{"train_examples": 61250, "horizontal_flip": false, "mask_ratio": 0.75, "encoder_activation": "gelu", "encoder_parallel_block": false, "encoder_inner_norm": false, "encoder_layers": 10, "encoder_positions": "learned", "residual_init": "none", "beta1": 0.95, "adamw_lr_other_params": 0.0013, "ema_decay": 0.999, "final_lr_fraction": 0, "warmup_steps": 500, "weight_decay": 0.1}
Rows from block 5 of the encoder of a small masked image model, named by matrix and row number. Rows with one number belong to one neuron. Each number is 200 + 20 x the weight over its row's rms, rounded and kept within 0 to 999. All counts start at 0.
Before each neuron's rows are labels from the 100 images, of 14848, where the neuron reaches its highest value: "strongest on" is what is common among them. Only what is clearly more common there than usual is listed. The data: made-up road signs on poles. In brackets: how many of the 100.
# fc1: MLP up (encoder.blocks.5.mlp.fc1.weight, 768x384), inputs 231-307
# fc2: MLP down (encoder.blocks.5.mlp.fc2.weight, 384x768, transposed), outputs 231-307

strongest on: triangle sign (80); black face (31)
fc1.550,206,239,211,235,205,179,213,211,201,217,208,182,241,216,176,231,228,209,229,190,211,214,187,151,174,196,210,193,210,203,194,166,193,188,190,205,219,215,216,203,202,188,208,218,143,219,186,210,191,199,223,179,187,208,232,211,221,237,228,186,187,200,206,206,194,169,204,231,216,175,188,170,233,203,175,174,224
fc2.550,201,192,185,199,192,195,202,204,195,204,211,205,205,201,194,198,195,211,200,205,205,184,208,192,207,191,198,200,190,214,194,202,194,203,203,209,198,193,202,205,198,194,198,194,204,196,209,192,213,198,194,202,205,199,197,202,208,198,202,207,200,201,197,199,202,199,183,198,201,200,198,194,189,200,209,213,197

strongest on: triangle sign (51); pentagon sign (42)
fc1.658,191,175,208,175,212,166,188,193,212,198,191,180,232,208,221,179,200,236,239,199,209,222,199,161,215,205,209,188,180,168,203,204,208,191,188,196,232,215,224,227,202,193,237,165,181,194,155,202,202,153,223,180,203,199,224,172,214,171,208,200,176,161,234,218,234,228,206,217,190,178,210,229,210,202,198,201,222
fc2.658,195,201,211,145,199,190,207,186,228,217,223,213,167,224,185,178,194,194,204,207,209,186,204,197,210,232,212,209,192,170,216,222,163,167,204,187,192,233,189,214,206,183,202,163,225,198,207,202,210,197,226,194,203,169,227,179,189,201,196,216,190,214,199,201,212,216,188,216,185,163,209,209,194,209,196,215,168

strongest on: black face (29)
fc1.488,167,211,214,202,250,213,190,159,207,208,254,226,210,233,215,196,164,199,219,193,176,163,197,213,225,191,187,219,201,206,249,178,177,159,216,177,217,223,190,218,221,185,176,168,198,199,219,234,220,164,181,225,194,230,185,203,208,229,220,202,225,184,167,207,165,170,226,152,197,199,173,221,184,210,166,220,190
fc2.488,226,197,191,201,193,198,209,194,215,204,189,196,195,194,197,193,209,184,192,201,192,216,200,189,200,196,185,209,201,216,192,206,211,226,194,198,198,187,195,194,193,220,213,212,213,207,200,195,197,201,204,201,212,201,203,197,208,192,210,221,192,200,190,208,188,202,194,199,202,217,202,203,196,205,210,222,205

strongest on: triangle sign (99)
fc1.119,209,189,185,233,195,185,226,158,188,177,192,200,202,181,192,179,215,222,210,203,195,212,225,211,180,251,195,189,205,182,164,216,216,173,200,157,203,194,205,222,199,191,211,237,191,225,151,184,213,173,197,202,182,212,225,174,206,200,198,217,192,162,202,219,218,199,216,180,184,197,196,174,217,203,208,190,208
fc2.119,156,218,229,214,205,159,202,234,182,208,164,189,172,184,208,207,183,193,211,203,198,161,181,201,231,160,176,209,244,192,231,185,214,198,243,207,207,187,221,171,169,219,213,227,199,193,230,229,188,202,196,197,221,211,197,225,170,211,222,209,202,154,192,202,181,197,179,197,214,195,207,182,188,186,200,214,191

strongest on: black face (27)
fc1.215,152,234,179,232,183,212,203,230,173,158,191,207,204,183,238,198,200,191,200,167,204,219,164,199,200,244,223,213,208,195,172,209,199,199,207,198,190,190,205,207,200,194,181,183,168,178,186,168,188,230,218,145,179,255,219,221,229,211,156,211,199,197,223,236,202,169,203,196,215,163,223,193,213,227,207,184,183
fc2.215,178,216,191,189,196,173,176,218,207,209,172,160,200,223,184,203,218,201,214,201,191,184,187,207,198,174,218,184,166,193,188,200,189,243,219,211,203,217,224,182,165,216,220,195,211,220,211,203,203,195,184,243,194,191,212,185,203,203,222,202,202,207,229,164,213,216,174,191,182,223,175,189,192,197,225,180,164

strongest on: triangle sign (71)
fc1.219,188,235,178,214,189,173,198,145,169,191,218,185,174,180,185,229,221,189,200,198,195,184,206,191,161,170,203,203,207,180,186,202,212,205,184,217,240,218,224,191,202,239,201,182,210,155,210,224,204,198,239,172,209,191,220,231,200,202,184,209,209,167,187,221,194,206,178,204,236,220,199,199,194,176,192,180,203
fc2.219,217,216,179,202,224,219,224,197,226,236,201,191,204,180,195,178,207,229,207,166,208,215,199,191,190,201,195,197,169,192,198,177,223,226,189,222,217,191,204,226,189,205,153,212,196,192,200,182,189,182,180,225,206,213,219,192,245,220,219,187,211,215,196,236,208,213,181,198,172,192,203,225,173,216,208,217,190

strongest on: black face (28)
fc1.525,205,206,193,185,201,233,175,182,213,181,210,191,191,195,207,190,187,204,180,213,207,240,168,231,196,201,200,235,170,229,222,216,197,183,179,160,119,217,236,224,224,194,218,220,176,176,183,202,230,230,213,185,206,166,233,224,181,184,203,242,191,214,224,159,200,175,216,201,245,210,183,212,185,154,202,233,194
fc2.525,196,219,196,206,176,218,205,193,202,220,170,185,202,191,197,224,217,199,158,197,179,174,209,188,176,187,194,213,209,202,188,209,238,193,190,207,239,192,191,199,171,206,228,190,220,238,199,197,197,191,183,217,201,215,161,159,193,178,212,184,213,193,196,207,180,245,190,226,175,210,191,197,221,223,196,170,212

strongest on: black face (41)
fc1.653,176,192,187,217,208,196,213,192,171,225,178,216,204,233,212,196,191,177,224,194,200,207,219,204,200,185,230,156,148,198,180,211,197,185,201,172,197,216,215,219,213,191,182,232,177,211,202,201,194,242,182,244,204,214,237,203,181,242,229,213,194,209,217,219,211,201,218,182,176,210,187,219,194,156,207,236,154
fc2.653,186,180,230,207,197,215,157,211,246,184,185,186,188,144,190,168,198,236,176,212,177,217,205,196,210,228,161,234,214,181,238,187,206,217,230,225,191,197,186,197,195,234,213,195,229,179,184,179,194,214,209,189,171,202,201,213,192,140,208,188,186,203,190,199,176,232,188,223,236,200,210,187,178,227,189,168,229